config.yaml
arch: "vit"
model: "image classifier"
dataset: "scattered letters and digits in many colours"
train_examples: 97500
image_size: 32
crop_scale_min: 1
horizontal_flip: false
rotation_deg: 10
color_jitter: 0.1
targets: ["count", "largest"]
num_classes: [6, 36]
norm: "layernorm"
norm_position: "pre"
activation: "swiglu"
mlp_ratio: 2.67
head_dim: 64
fused_qkv: true
bias: "all"
qk_norm: false
layer_scale_init: 0.1
parallel_block: false
inner_norm: false
patch_size: [4, 4]
conv_stem: false
layers: 10
width: 160
positions: "learned"
pooling: "attention"
loss: "cross_entropy"
init: "xavier_uniform"
residual_init: "zero_last"
optimizer: "soap"
beta2: 0.99
lr: 0.002
beta1: 0.95
shampoo_beta: 0.95
eps: 1e-08
precondition_frequency: 20
max_precond_dim: 512
one_sided: false
adamw_lr_other_params: 0.0011
grad_clip: 5.0
steps: 23900
batch_size: 256
epochs: 62.8
lr_schedule: "cosine"
final_lr_fraction: 0
warmup_steps: 1190
weight_decay: 0.02
adamw_weight_decay_other_params: 0.05
Rows from block 6 of a small image classifier, named by matrix and row number. Rows with one number belong to one neuron. Each number is 200 + 40 x the weight over its row's rms, rounded and kept within 0 to 999. All counts start at 0.
After each neuron's rows are labels from the 100 images, of 14848, where the neuron reaches its largest size: "responds to" is what is common among them. Only what is clearly more common there than usual is listed. The data: scattered letters and digits in many colours.
# gate: MLP gate (model.blocks.6.mlp.gate.weight, 416x160), inputs 0-159
# fc1: MLP up (model.blocks.6.mlp.fc1.weight, 416x160), inputs 0-159
# fc2: MLP down (model.blocks.6.mlp.fc2.weight, 160x416, transposed), outputs 0-159

gate.7,237,283,156,238,238,287,218,176,210,169,213,188,197,133,278,258,159,237,199,209,250,202,214,199,234,110,191,243,191,165,195,219,259,201,173,199,230,133,234,251,218,213,216,238,146,211,228,114,173,172,190,308,143,206,178,258,132,136,222,208,247,202,187,226,258,143,225,212,171,127,240,205,212,213,230,181,175,224,219,223,176,247,181,191,208,242,189,189,247,234,261,241,173,286,195,221,185,192,216,186,237,209,155,201,192,167,200,190,121,187,199,187,216,243,204,142,127,240,167,173,186,149,265,213,168,146,248,159,224,143,207,215,241,215,262,199,200,220,141,230,217,244,179,171,157,287,183,262,128,236,234,187,302,149,156,210,206,254,184,205
fc1.7,253,138,147,114,295,186,214,177,172,196,248,144,200,224,170,207,139,201,182,228,210,192,189,159,234,176,216,177,161,220,191,220,233,199,163,157,299,196,164,161,175,205,209,263,184,217,159,193,202,234,165,190,268,193,310,146,189,289,143,197,170,185,241,278,239,230,202,238,131,189,170,209,149,231,229,146,243,229,194,308,172,209,240,147,226,135,140,181,236,233,239,200,202,231,213,139,238,122,310,188,243,187,218,217,172,197,180,199,201,291,235,170,209,246,220,206,236,201,216,203,191,176,197,183,222,203,200,167,213,141,146,257,168,194,280,240,199,211,203,210,234,149,247,156,174,237,164,247,245,206,276,211,193,203,172,168,167,138,205,164
fc2.7,150,193,232,206,254,239,254,228,239,179,159,173,225,122,230,177,233,177,252,212,138,198,183,229,172,240,187,179,216,175,210,172,187,152,198,223,243,222,242,158,150,247,156,179,123,247,256,226,211,143,269,227,221,222,259,228,210,184,221,166,166,138,141,207,159,227,155,227,186,184,159,299,242,241,272,222,162,162,156,215,149,247,245,187,203,235,199,207,217,184,106,182,234,151,170,146,185,225,232,180,149,200,195,209,213,160,169,171,208,247,235,273,197,181,168,164,164,184,205,187,211,195,190,188,261,173,222,209,256,234,167,210,196,236,129,255,271,154,186,209,279,227,285,180,296,213,107,203,171,160,253,225,193,156,245,221,231,244,192,86
responds to: the character 4

gate.284,189,237,211,181,232,175,246,164,156,168,193,242,201,143,156,147,230,248,197,223,205,192,208,157,117,212,250,243,265,156,249,154,254,151,199,206,155,169,203,151,179,293,228,299,130,243,235,222,123,235,240,171,198,201,161,145,182,213,232,186,221,122,206,214,206,232,146,168,180,242,159,207,133,133,161,209,144,197,195,255,237,142,215,188,160,171,195,154,260,182,268,154,165,247,172,222,175,286,221,245,174,227,239,213,152,163,259,154,158,160,238,188,229,156,222,174,259,221,210,242,243,204,215,132,220,217,199,152,243,212,198,173,218,225,211,188,228,195,172,232,208,173,169,148,219,165,104,208,121,185,214,274,261,136,159,158,209,261,206,205
fc1.284,244,182,166,156,190,190,197,271,218,154,144,194,228,217,191,136,174,214,195,200,148,246,133,233,254,168,130,200,219,231,109,216,232,259,163,252,222,147,168,213,312,162,211,245,256,227,227,150,194,226,192,167,199,198,182,194,258,184,190,219,183,205,135,199,222,172,204,177,208,186,267,238,226,249,211,223,275,210,233,160,186,259,134,218,237,182,136,242,179,139,87,229,183,201,277,209,237,193,186,142,189,215,174,232,208,255,170,255,241,220,159,207,238,253,166,162,218,150,260,165,173,162,128,207,172,181,178,251,213,201,154,217,179,187,190,255,253,143,269,180,183,140,191,256,126,159,272,190,216,193,216,190,183,105,172,229,250,161,178,190
fc2.284,229,111,186,210,134,251,143,198,212,209,226,212,244,269,251,229,163,202,191,145,133,149,152,177,217,173,211,184,241,195,179,217,124,248,193,165,257,203,223,259,149,216,230,235,188,175,159,241,265,170,188,207,207,180,220,252,114,225,202,157,205,254,193,222,244,185,150,211,140,220,199,178,185,198,141,203,192,194,141,239,194,188,155,229,190,239,175,139,293,194,229,239,196,231,126,174,229,221,172,191,251,207,173,208,245,220,168,206,174,245,258,224,135,273,106,166,198,203,180,295,150,182,236,169,208,248,177,249,213,236,118,183,151,190,239,221,273,248,212,168,201,257,224,194,187,214,274,213,231,144,183,276,172,218,303,210,183,131,181,197
responds to: the character J; pink

gate.176,223,260,160,208,188,196,226,202,270,135,220,211,192,294,196,181,203,169,198,221,192,136,242,239,212,261,134,205,181,250,212,179,120,159,181,191,233,180,286,139,188,190,251,167,258,172,232,198,217,195,219,177,195,149,171,104,253,201,188,218,169,230,244,199,210,168,216,179,189,314,250,215,165,256,233,173,158,183,255,170,164,217,168,126,112,278,119,241,186,146,178,146,139,223,154,189,186,155,291,231,153,206,204,187,159,234,144,105,169,185,206,225,171,181,197,133,172,214,244,215,193,190,209,183,193,234,191,166,237,229,142,195,163,130,131,225,163,202,181,198,276,150,203,170,227,185,189,139,225,178,229,141,201,212,179,201,189,232,254,218
fc1.176,178,228,163,204,147,187,179,178,239,151,193,140,149,185,203,188,139,184,193,195,208,191,173,223,220,203,201,203,188,242,205,253,211,249,209,219,185,279,229,159,168,201,220,199,213,180,175,241,172,230,169,231,212,190,211,165,237,228,202,214,190,252,165,153,171,240,206,247,129,194,208,181,219,207,198,94,97,224,221,222,189,209,314,265,187,293,230,136,170,232,132,211,247,194,236,236,267,199,134,183,167,263,150,271,182,176,182,224,138,141,190,262,206,200,207,240,209,171,144,184,186,208,169,172,139,158,191,244,99,240,291,204,209,221,160,243,192,201,156,226,189,163,233,183,201,183,199,254,243,191,100,139,243,191,220,206,216,263,228,324
fc2.176,282,238,110,166,195,191,149,211,268,173,227,198,222,147,230,223,239,185,183,94,191,204,174,190,185,112,163,147,179,179,209,214,273,193,173,176,167,290,248,248,190,218,191,137,274,157,221,312,172,207,134,316,206,177,169,186,172,175,178,199,240,215,232,230,161,218,260,228,191,202,245,206,170,184,234,171,160,199,175,233,230,213,100,167,185,206,229,163,143,177,245,206,207,145,203,184,217,143,188,245,174,241,211,155,206,121,254,264,235,161,170,212,272,212,202,203,269,242,219,234,240,219,194,253,199,205,203,145,249,235,221,200,132,168,242,242,213,254,154,176,180,163,189,149,142,235,151,199,218,163,237,195,185,242,173,199,159,199,196,228
responds to: the character J

gate.131,147,138,287,196,211,243,122,201,224,188,263,164,213,213,206,200,249,183,234,245,226,161,221,180,169,218,181,222,230,224,242,195,223,146,155,138,212,160,207,134,169,117,271,166,212,195,195,132,171,196,156,231,211,192,270,267,164,245,201,208,219,213,284,165,248,125,153,284,230,193,192,192,301,250,187,217,169,172,172,193,215,184,158,239,135,234,153,221,145,214,253,173,179,171,187,209,231,267,158,301,146,195,229,285,142,149,207,156,189,195,151,223,146,192,287,160,150,201,229,205,256,174,279,177,200,181,236,154,222,205,229,217,167,211,141,228,188,173,168,226,233,181,204,162,222,218,211,214,236,186,152,185,226,219,208,181,228,199,125,136
fc1.131,247,201,147,227,237,248,276,192,237,196,177,187,212,191,205,121,273,134,228,222,262,260,202,136,131,167,57,208,149,154,219,199,214,165,216,226,205,194,171,206,167,128,185,285,132,172,223,162,271,213,177,213,248,163,170,217,151,153,172,239,220,188,165,223,163,190,238,239,209,196,170,192,178,277,240,209,222,166,247,159,202,197,173,225,203,145,146,228,170,228,170,157,222,181,127,244,215,230,167,229,234,285,179,236,223,232,215,204,235,229,180,215,101,188,193,145,208,266,235,231,232,231,175,207,168,273,234,185,166,166,161,190,220,221,260,229,153,174,136,117,209,197,229,183,195,217,191,197,224,274,172,237,186,188,241,180,247,124,255,199
fc2.131,220,222,237,165,202,201,230,157,192,196,262,251,319,151,216,218,143,197,151,227,150,292,208,194,198,203,106,218,290,145,170,228,249,204,185,213,188,200,216,238,150,199,176,244,263,156,228,214,129,248,231,234,185,114,179,240,177,154,219,172,192,172,175,187,238,193,186,232,200,241,264,233,182,152,162,179,152,184,202,135,167,171,199,189,170,190,232,186,198,186,135,143,217,165,155,207,252,137,243,125,253,235,194,202,172,131,184,223,233,227,184,215,181,225,181,299,166,235,176,271,215,192,142,215,243,169,212,241,215,115,212,129,179,210,233,220,276,218,203,195,248,172,191,182,148,196,234,234,160,198,276,199,196,153,162,277,215,260,205,138
responds to: the character 4

gate.65,196,177,191,128,229,239,186,218,240,155,213,212,211,215,177,141,213,172,150,131,163,193,205,183,267,170,246,252,261,188,221,106,241,290,194,277,189,178,240,206,292,253,188,148,176,190,196,214,253,138,85,246,186,206,193,170,189,260,176,166,204,156,111,187,132,177,189,233,161,229,283,227,183,186,130,232,196,175,136,198,173,94,181,232,192,238,212,219,140,193,228,171,211,155,156,222,200,175,178,144,160,223,175,170,153,262,218,224,213,149,222,120,225,168,213,184,147,160,196,198,184,191,219,202,230,111,182,250,215,179,189,206,147,217,213,205,212,162,200,130,239,197,184,165,180,243,256,191,171,165,179,232,272,183,243,267,247,211,224,224
fc1.65,188,152,172,137,229,234,192,170,223,158,175,217,242,189,212,161,185,212,222,215,184,256,200,211,228,219,255,203,203,201,263,109,228,275,202,267,190,275,252,176,284,252,181,162,211,109,177,203,247,115,51,194,207,217,192,148,222,275,149,207,219,181,207,230,189,185,247,246,171,267,253,188,168,223,95,203,182,198,188,229,145,109,165,221,188,175,197,231,154,139,227,189,182,236,204,246,212,189,131,162,211,204,184,244,209,230,212,203,228,160,190,107,264,160,181,178,169,161,203,218,215,161,169,230,243,212,293,243,177,217,218,211,153,222,164,197,264,223,174,171,217,145,229,220,174,275,221,198,220,164,209,205,194,219,262,210,188,243,254,224
fc2.65,200,183,188,149,184,211,214,150,186,231,251,142,245,161,249,201,230,170,185,261,178,177,204,200,187,244,216,123,240,162,240,227,191,215,185,195,270,181,201,156,206,138,200,245,233,187,230,206,183,230,206,232,178,282,193,214,203,181,202,131,109,225,185,156,287,200,191,220,233,163,239,208,260,123,188,206,133,248,213,159,172,195,224,129,250,204,166,215,156,150,191,169,244,119,128,191,272,210,206,171,287,139,192,216,215,244,217,191,183,134,203,159,184,262,234,63,133,149,231,250,219,240,175,182,300,201,233,161,152,184,260,197,162,197,254,140,248,229,201,233,143,212,163,199,206,237,200,204,199,181,171,149,246,232,136,194,163,185,193,188
responds to: the character 8

gate.48,200,209,123,125,188,250,210,219,144,186,216,248,230,215,196,197,180,225,240,194,171,207,150,212,212,156,105,217,235,169,219,258,189,180,151,165,192,126,177,219,194,222,82,187,227,177,132,182,242,140,120,231,197,156,253,179,204,162,233,175,194,284,189,222,221,222,165,192,183,258,224,139,193,191,216,251,211,183,187,192,235,280,145,206,233,194,182,124,184,240,211,205,226,240,188,216,217,192,231,120,240,223,191,170,127,173,170,155,190,244,223,224,157,218,196,195,223,190,167,175,184,251,143,326,140,150,211,158,142,220,276,211,270,159,188,228,218,243,158,188,300,156,246,182,116,192,181,232,192,235,207,228,183,118,178,236,199,182,174,221
fc1.48,188,261,123,210,204,217,201,216,167,244,182,216,181,150,185,224,193,275,258,151,241,229,231,183,237,173,120,271,242,179,174,287,161,135,94,172,188,149,172,190,204,238,199,172,180,163,141,167,218,201,169,195,163,158,215,197,211,187,231,207,205,260,207,253,240,278,130,205,175,204,263,206,236,205,168,195,141,209,253,190,211,192,217,181,215,152,167,157,240,200,200,295,197,319,226,235,157,205,248,161,202,276,158,153,176,179,131,163,221,186,194,122,132,183,208,191,223,235,211,128,249,201,138,238,186,194,279,203,163,164,227,184,229,150,250,171,264,243,163,195,286,217,213,183,206,153,186,181,153,208,203,243,161,192,154,193,185,225,164,260
fc2.48,163,212,225,192,196,140,176,233,222,157,202,167,208,230,162,196,146,215,292,254,164,129,148,205,195,179,169,232,192,130,226,212,143,236,274,205,127,251,170,258,218,260,222,239,196,313,253,187,187,233,170,209,232,196,125,266,153,190,218,185,218,154,251,211,156,207,274,205,211,184,262,208,184,244,250,185,220,177,176,203,214,132,219,167,92,238,202,152,223,109,189,220,184,182,156,165,258,218,165,267,158,132,195,191,299,141,238,207,169,240,241,185,168,195,219,162,237,174,157,211,225,181,220,159,178,226,246,260,208,205,109,205,122,225,217,205,165,208,153,250,198,200,148,229,163,213,203,202,267,171,168,180,239,208,160,196,239,196,241,167
responds to: the character 4

gate.166,229,136,227,95,199,208,208,186,214,243,157,217,196,73,237,214,190,234,151,238,237,257,164,179,195,130,154,204,218,207,192,239,197,254,276,173,238,171,213,167,228,175,209,234,203,180,213,89,134,154,171,197,141,188,186,219,228,249,206,209,244,245,206,246,192,243,177,145,234,190,168,156,148,190,197,193,233,195,250,198,235,228,154,222,252,220,281,190,179,185,227,172,172,236,237,224,223,241,172,199,120,188,213,208,192,150,232,193,264,205,218,196,191,239,204,172,165,188,205,226,141,276,187,220,198,114,215,196,206,135,53,213,248,192,187,136,184,215,235,213,235,214,181,241,214,203,146,252,192,213,176,246,245,104,151,205,185,180,192,102
fc1.166,231,114,209,161,211,142,261,176,273,165,186,214,178,105,234,207,229,223,177,183,226,249,106,219,155,154,211,240,221,208,161,222,171,203,162,219,239,178,175,180,213,196,208,158,204,155,257,170,215,165,213,173,157,293,184,208,141,179,212,174,207,172,187,210,134,164,233,250,200,202,236,221,195,244,217,214,249,175,263,236,215,231,148,113,200,171,220,206,205,182,217,168,160,270,259,212,172,242,196,282,173,218,183,209,244,183,167,291,142,199,207,235,171,231,149,171,234,252,172,223,200,204,232,204,214,149,183,194,181,261,118,179,185,236,170,122,226,291,173,209,232,241,184,169,271,250,96,274,210,179,220,180,166,195,209,157,134,122,176,139
fc2.166,172,199,270,249,237,223,216,176,194,202,232,238,201,166,182,192,256,166,185,189,229,254,183,226,101,267,197,277,241,220,259,165,220,274,185,235,173,220,237,201,213,154,249,213,138,240,171,229,176,179,194,223,182,163,236,184,201,258,150,254,222,246,191,170,170,226,215,274,216,193,228,199,173,277,273,174,163,280,200,179,167,241,187,193,198,166,262,217,184,282,88,164,209,270,221,196,262,196,187,214,162,269,173,177,188,189,202,299,207,176,194,191,202,208,194,238,258,203,219,221,171,143,264,203,183,152,172,199,178,235,90,172,199,223,164,173,210,151,172,226,205,187,195,191,270,251,146,155,219,182,121,127,238,163,232,157,221,284,180,251
responds to: the character T

gate.402,258,181,220,228,217,325,93,137,294,139,232,217,178,219,217,176,129,227,222,146,243,169,271,141,246,180,253,199,216,290,212,231,169,166,219,131,256,142,172,204,253,143,278,152,207,110,168,148,206,266,167,232,190,233,139,137,169,246,158,185,231,169,249,260,222,141,178,175,233,207,254,209,209,264,194,169,212,193,250,187,212,209,218,259,155,126,185,240,188,156,190,226,178,197,202,181,216,227,187,188,172,190,208,206,167,220,157,191,238,184,181,222,238,238,204,266,207,226,221,159,225,165,204,195,171,226,236,234,185,241,140,191,236,230,209,235,215,165,196,181,220,213,176,156,178,193,129,139,151,150,178,199,137,196,204,162,219,156,147,154
fc1.402,208,140,226,177,269,266,172,198,279,196,228,219,156,199,264,168,101,176,209,219,255,125,257,112,253,200,181,260,193,282,187,278,211,210,239,122,206,210,266,178,208,207,204,178,242,209,207,237,211,253,241,265,236,267,196,177,229,206,188,195,174,154,265,185,195,171,169,207,233,244,150,204,201,209,241,243,238,190,192,94,189,226,224,218,87,236,158,242,140,145,160,135,200,238,230,145,127,174,201,210,138,200,236,139,231,210,207,130,175,163,182,204,217,242,181,206,260,197,207,154,237,171,226,213,183,230,210,176,169,193,199,215,197,189,167,229,188,217,185,238,283,222,167,236,178,137,200,194,114,214,158,172,208,150,171,158,193,163,155,207
fc2.402,230,138,227,152,188,165,236,256,264,275,210,241,166,240,110,191,270,251,203,228,198,254,145,175,203,168,246,244,202,205,194,175,202,241,187,153,176,179,140,172,236,208,237,313,177,275,234,192,144,222,188,159,163,199,162,250,182,255,213,206,90,211,157,148,192,240,182,175,218,265,147,220,200,176,175,237,169,235,211,193,190,232,238,221,129,235,198,183,229,190,197,172,157,237,233,197,220,176,167,232,206,158,200,233,232,197,99,160,126,213,163,155,116,197,205,120,164,197,214,287,156,226,166,171,195,169,202,160,170,300,134,177,197,162,169,182,226,187,231,196,178,185,215,237,167,241,122,201,234,177,240,189,202,255,226,265,180,145,192,164
responds to: the character J; the character U

gate.321,249,187,241,197,187,170,245,169,234,187,120,203,190,249,165,234,258,164,136,223,182,185,174,189,194,204,159,194,229,294,202,181,174,200,168,186,181,203,184,145,234,170,257,158,155,111,196,268,175,182,195,176,197,213,187,166,166,234,200,186,192,197,157,208,205,188,86,185,279,260,216,232,176,226,213,141,196,184,193,179,244,248,206,240,190,165,159,216,184,140,218,170,262,283,268,217,236,183,165,203,118,231,272,189,297,162,225,197,210,280,194,262,144,163,188,174,140,177,170,230,235,244,200,130,122,104,153,275,214,248,203,159,184,198,200,202,227,211,149,262,241,232,216,138,229,211,159,176,262,206,159,132,247,205,235,237,183,189,194,194
fc1.321,197,138,162,162,236,265,188,129,239,121,161,266,171,276,201,185,170,218,187,165,215,180,192,183,189,194,203,172,214,202,217,231,119,172,178,231,256,224,257,227,236,154,256,158,216,161,211,204,144,190,134,186,141,284,249,205,163,216,228,120,177,137,167,198,215,191,112,142,196,260,193,154,162,175,171,147,218,190,248,166,232,213,203,243,152,151,248,195,206,128,200,154,256,261,228,224,197,221,231,184,208,235,229,234,264,240,191,201,179,243,258,251,90,162,135,162,211,232,174,146,189,243,255,161,170,192,148,262,210,279,104,166,221,212,207,165,211,138,173,221,187,232,204,243,185,204,198,117,231,211,160,194,207,223,173,220,163,180,203,226
fc2.321,180,218,204,251,206,200,144,192,224,259,124,224,263,189,227,242,182,214,182,217,141,157,191,247,241,233,223,200,174,179,265,142,170,205,184,177,202,187,182,183,117,126,202,127,196,221,180,217,203,215,188,206,215,188,192,282,182,257,206,188,250,218,181,113,223,258,145,195,220,140,249,189,202,178,249,221,262,147,173,194,213,213,187,255,249,182,218,227,254,234,197,185,129,216,190,149,234,195,154,188,147,153,179,171,169,204,238,151,245,194,217,202,124,231,249,260,151,249,327,228,172,200,149,224,181,218,213,241,226,138,179,193,194,190,209,280,202,152,283,234,320,238,241,233,208,192,166,178,166,160,216,150,228,171,267,286,239,197,188,137
responds to: the character T; largest: T

gate.315,188,146,199,208,191,144,249,184,119,225,225,177,177,250,217,148,210,210,162,189,238,237,245,136,263,209,185,172,215,235,226,162,190,153,221,227,181,192,216,203,214,213,178,211,218,198,228,217,223,235,115,284,174,205,193,182,148,198,251,230,173,148,215,224,211,240,173,290,177,307,177,181,218,216,271,178,219,169,205,242,227,208,235,200,210,172,258,212,230,165,244,233,201,188,224,133,175,91,246,176,93,156,244,111,223,173,140,144,139,252,150,195,197,207,197,183,146,227,183,263,247,124,213,147,201,183,192,125,225,151,228,197,213,219,218,248,207,205,187,177,204,278,167,213,164,181,175,164,211,159,221,224,189,214,305,249,300,217,135,209
fc1.315,206,157,167,215,203,223,187,203,249,235,204,199,261,127,182,293,222,189,158,222,186,151,161,252,203,122,216,178,252,221,160,199,171,260,177,199,291,249,209,214,225,209,247,202,164,227,181,177,170,138,276,137,230,216,165,226,213,236,193,204,220,256,234,236,145,211,311,129,195,136,188,225,174,195,225,194,223,222,198,166,214,193,156,260,204,242,187,178,191,244,186,189,180,247,222,230,199,315,148,243,294,180,198,235,273,261,229,266,217,155,193,260,211,194,151,199,257,168,163,169,215,289,172,211,230,245,207,227,220,281,188,191,173,152,139,209,190,185,247,202,227,141,207,273,230,212,205,188,235,218,146,224,217,151,151,147,193,159,260,148
fc2.315,194,228,216,140,194,213,194,264,215,168,281,209,196,197,126,170,185,217,193,206,200,170,185,227,216,295,231,155,191,216,263,255,176,196,251,206,215,184,260,213,188,186,159,211,297,251,168,149,262,213,202,170,269,183,186,226,186,162,168,204,96,276,209,255,227,202,141,207,258,185,225,211,188,195,220,230,219,169,198,213,190,236,215,155,224,180,141,271,120,156,269,250,123,250,192,195,182,225,169,204,202,223,137,183,197,231,62,150,197,247,218,245,136,215,198,181,188,227,198,233,248,181,136,260,236,156,299,280,239,216,107,176,229,219,180,210,205,189,198,180,196,189,216,160,235,215,217,216,180,176,202,194,203,314,236,205,218,209,173,207
responds to: the character J; the character S; the character 3; largest: J

gate.117,279,183,199,201,215,192,200,232,258,199,194,150,178,190,187,288,185,161,229,126,281,236,169,243,136,188,271,167,226,229,153,194,210,283,202,215,224,124,182,228,232,185,213,185,229,177,190,261,172,208,257,195,200,191,130,261,251,186,147,274,217,183,172,206,234,205,248,171,205,194,184,157,157,179,195,196,210,172,169,137,179,235,295,174,231,313,204,227,244,197,130,144,196,238,226,235,179,220,159,240,204,217,143,201,192,167,151,192,215,203,213,260,260,151,222,162,209,157,136,235,97,157,202,184,143,158,170,297,173,255,191,160,255,167,175,206,176,216,229,196,154,159,230,178,276,154,202,262,189,201,196,193,194,129,141,215,254,234,216,188
fc1.117,136,293,210,157,201,164,192,159,175,168,146,244,169,303,240,147,202,170,206,266,140,181,267,172,167,248,226,209,156,175,201,158,193,130,169,171,277,265,241,167,183,159,221,192,162,165,199,276,220,219,140,195,154,230,231,125,170,171,194,184,191,187,223,243,190,250,221,179,139,295,202,204,245,184,214,215,213,144,246,196,185,174,127,167,167,233,235,138,182,189,188,205,176,113,139,149,273,175,184,242,217,220,244,271,207,226,216,224,188,214,197,140,213,207,188,190,178,280,249,239,197,211,219,219,242,173,215,119,219,116,206,171,182,172,212,190,147,161,155,205,231,212,148,185,160,216,170,138,165,263,253,184,187,254,226,243,127,222,212,193
fc2.117,211,201,258,187,246,161,158,150,243,192,208,168,214,227,173,214,119,243,133,175,194,158,224,235,208,186,178,218,196,254,231,214,256,185,227,243,171,197,239,191,156,264,261,236,126,156,160,192,176,127,141,150,223,186,175,156,229,182,162,177,223,214,111,244,170,197,212,159,147,214,169,183,214,218,148,203,267,169,221,274,244,231,216,224,252,182,232,187,269,229,285,264,209,145,188,189,195,216,149,154,215,282,242,115,148,178,203,217,232,179,250,189,205,235,181,248,273,260,124,288,215,216,246,126,204,176,186,278,148,203,227,190,198,204,192,229,199,227,185,155,244,224,197,110,197,138,206,232,271,254,216,211,179,238,179,150,224,231,252,189
responds to: the character J

gate.60,174,212,220,223,158,221,153,232,225,233,117,190,166,236,177,163,170,211,249,226,235,239,241,203,168,174,264,198,217,258,208,183,217,292,214,187,224,245,154,214,201,196,243,205,203,242,230,199,112,109,230,209,207,244,326,143,235,195,168,203,202,175,250,166,269,183,193,172,197,180,165,273,262,259,250,235,186,183,158,114,199,249,214,172,217,235,234,235,183,226,266,200,211,207,212,243,153,116,116,146,260,121,162,284,125,228,187,169,170,209,232,196,204,164,197,143,161,199,197,174,223,200,237,235,232,276,168,184,244,212,200,219,230,166,157,145,154,187,197,207,179,194,157,247,223,271,203,173,211,220,224,225,214,235,177,260,169,293,192,163
fc1.60,220,248,122,175,282,206,219,150,126,188,154,239,167,201,233,248,130,247,151,139,149,230,233,178,243,174,174,226,172,210,146,296,156,106,189,204,228,126,225,172,178,212,215,266,199,246,246,233,244,261,196,210,197,199,148,211,246,153,212,162,179,171,191,208,160,249,239,180,213,167,263,210,175,120,159,228,189,242,285,208,199,236,184,230,167,178,204,150,172,150,169,242,148,186,132,170,184,230,213,238,76,246,220,172,256,165,171,226,187,235,175,195,173,139,240,241,240,205,219,195,209,231,169,159,234,173,230,230,212,263,160,154,197,201,200,203,186,227,147,199,165,208,196,236,227,129,222,299,196,257,176,213,235,196,178,157,230,179,280,196
fc2.60,200,234,246,161,299,131,192,186,212,273,198,203,213,229,212,183,215,258,155,184,226,158,193,217,184,200,241,169,176,157,281,266,220,155,190,280,163,213,230,179,182,189,207,168,217,218,100,184,181,168,263,191,208,228,115,160,206,212,262,198,154,274,227,196,235,161,159,220,231,255,208,221,229,109,183,155,153,214,184,176,195,152,218,151,227,147,209,176,174,194,230,146,182,114,231,225,208,248,176,228,183,198,235,193,182,243,237,265,197,168,173,207,174,223,173,94,206,205,177,248,256,164,138,103,207,219,251,209,192,146,252,232,186,222,230,228,226,181,289,186,202,229,162,144,203,181,226,293,182,232,76,216,208,198,240,221,215,206,161,202
responds to: the character J; the character Q; largest: Q

gate.57,290,190,231,206,200,212,180,177,214,242,162,162,171,147,165,243,107,174,216,188,231,193,155,180,175,252,220,224,213,210,252,249,241,175,169,182,181,269,217,218,204,212,227,217,192,209,162,164,220,122,275,193,221,203,169,212,116,195,241,162,206,178,163,209,227,167,172,155,215,230,175,194,129,236,200,151,235,190,178,201,262,210,160,249,256,169,245,179,275,237,185,147,189,266,223,155,230,175,166,223,163,256,270,196,146,208,174,237,189,246,246,176,157,172,123,214,151,162,187,159,178,192,243,128,154,223,210,228,235,140,147,273,218,163,180,97,215,164,166,255,152,228,152,184,249,152,186,231,210,221,240,242,311,126,113,242,189,204,177,234
fc1.57,157,174,194,200,192,168,205,219,87,234,219,150,287,205,220,246,247,182,188,236,111,190,161,152,243,242,175,261,158,169,208,134,169,208,234,190,214,139,250,202,256,202,140,233,213,208,218,266,164,232,179,142,161,187,221,176,278,233,179,231,203,265,198,249,118,171,201,238,171,172,217,214,216,197,259,161,165,209,208,205,222,175,172,152,175,246,126,198,171,175,199,302,209,129,119,240,247,227,195,166,201,142,157,187,208,145,267,187,197,229,257,191,235,189,207,178,160,198,245,293,228,215,191,257,225,281,225,199,189,229,220,220,174,193,218,275,207,191,188,137,281,201,248,162,141,216,245,231,173,167,246,260,180,247,240,184,227,243,234,189
fc2.57,155,238,183,276,202,122,229,227,240,166,198,202,218,249,129,157,196,251,94,197,241,240,171,170,183,275,142,211,202,228,206,226,173,194,180,206,206,212,144,277,247,160,223,157,219,130,254,197,178,144,219,145,187,121,254,150,205,289,111,186,166,262,251,123,199,263,242,144,200,212,193,153,211,225,159,208,139,145,172,163,233,241,195,280,201,194,215,247,203,156,199,152,156,185,167,211,186,215,231,197,193,208,188,167,220,245,231,139,153,173,197,234,137,213,175,205,194,164,165,138,176,221,235,236,202,195,117,233,214,232,239,200,218,213,192,219,163,169,187,180,207,160,132,307,208,208,261,174,203,197,265,215,158,217,152,213,194,142,214,253
responds to: the character 4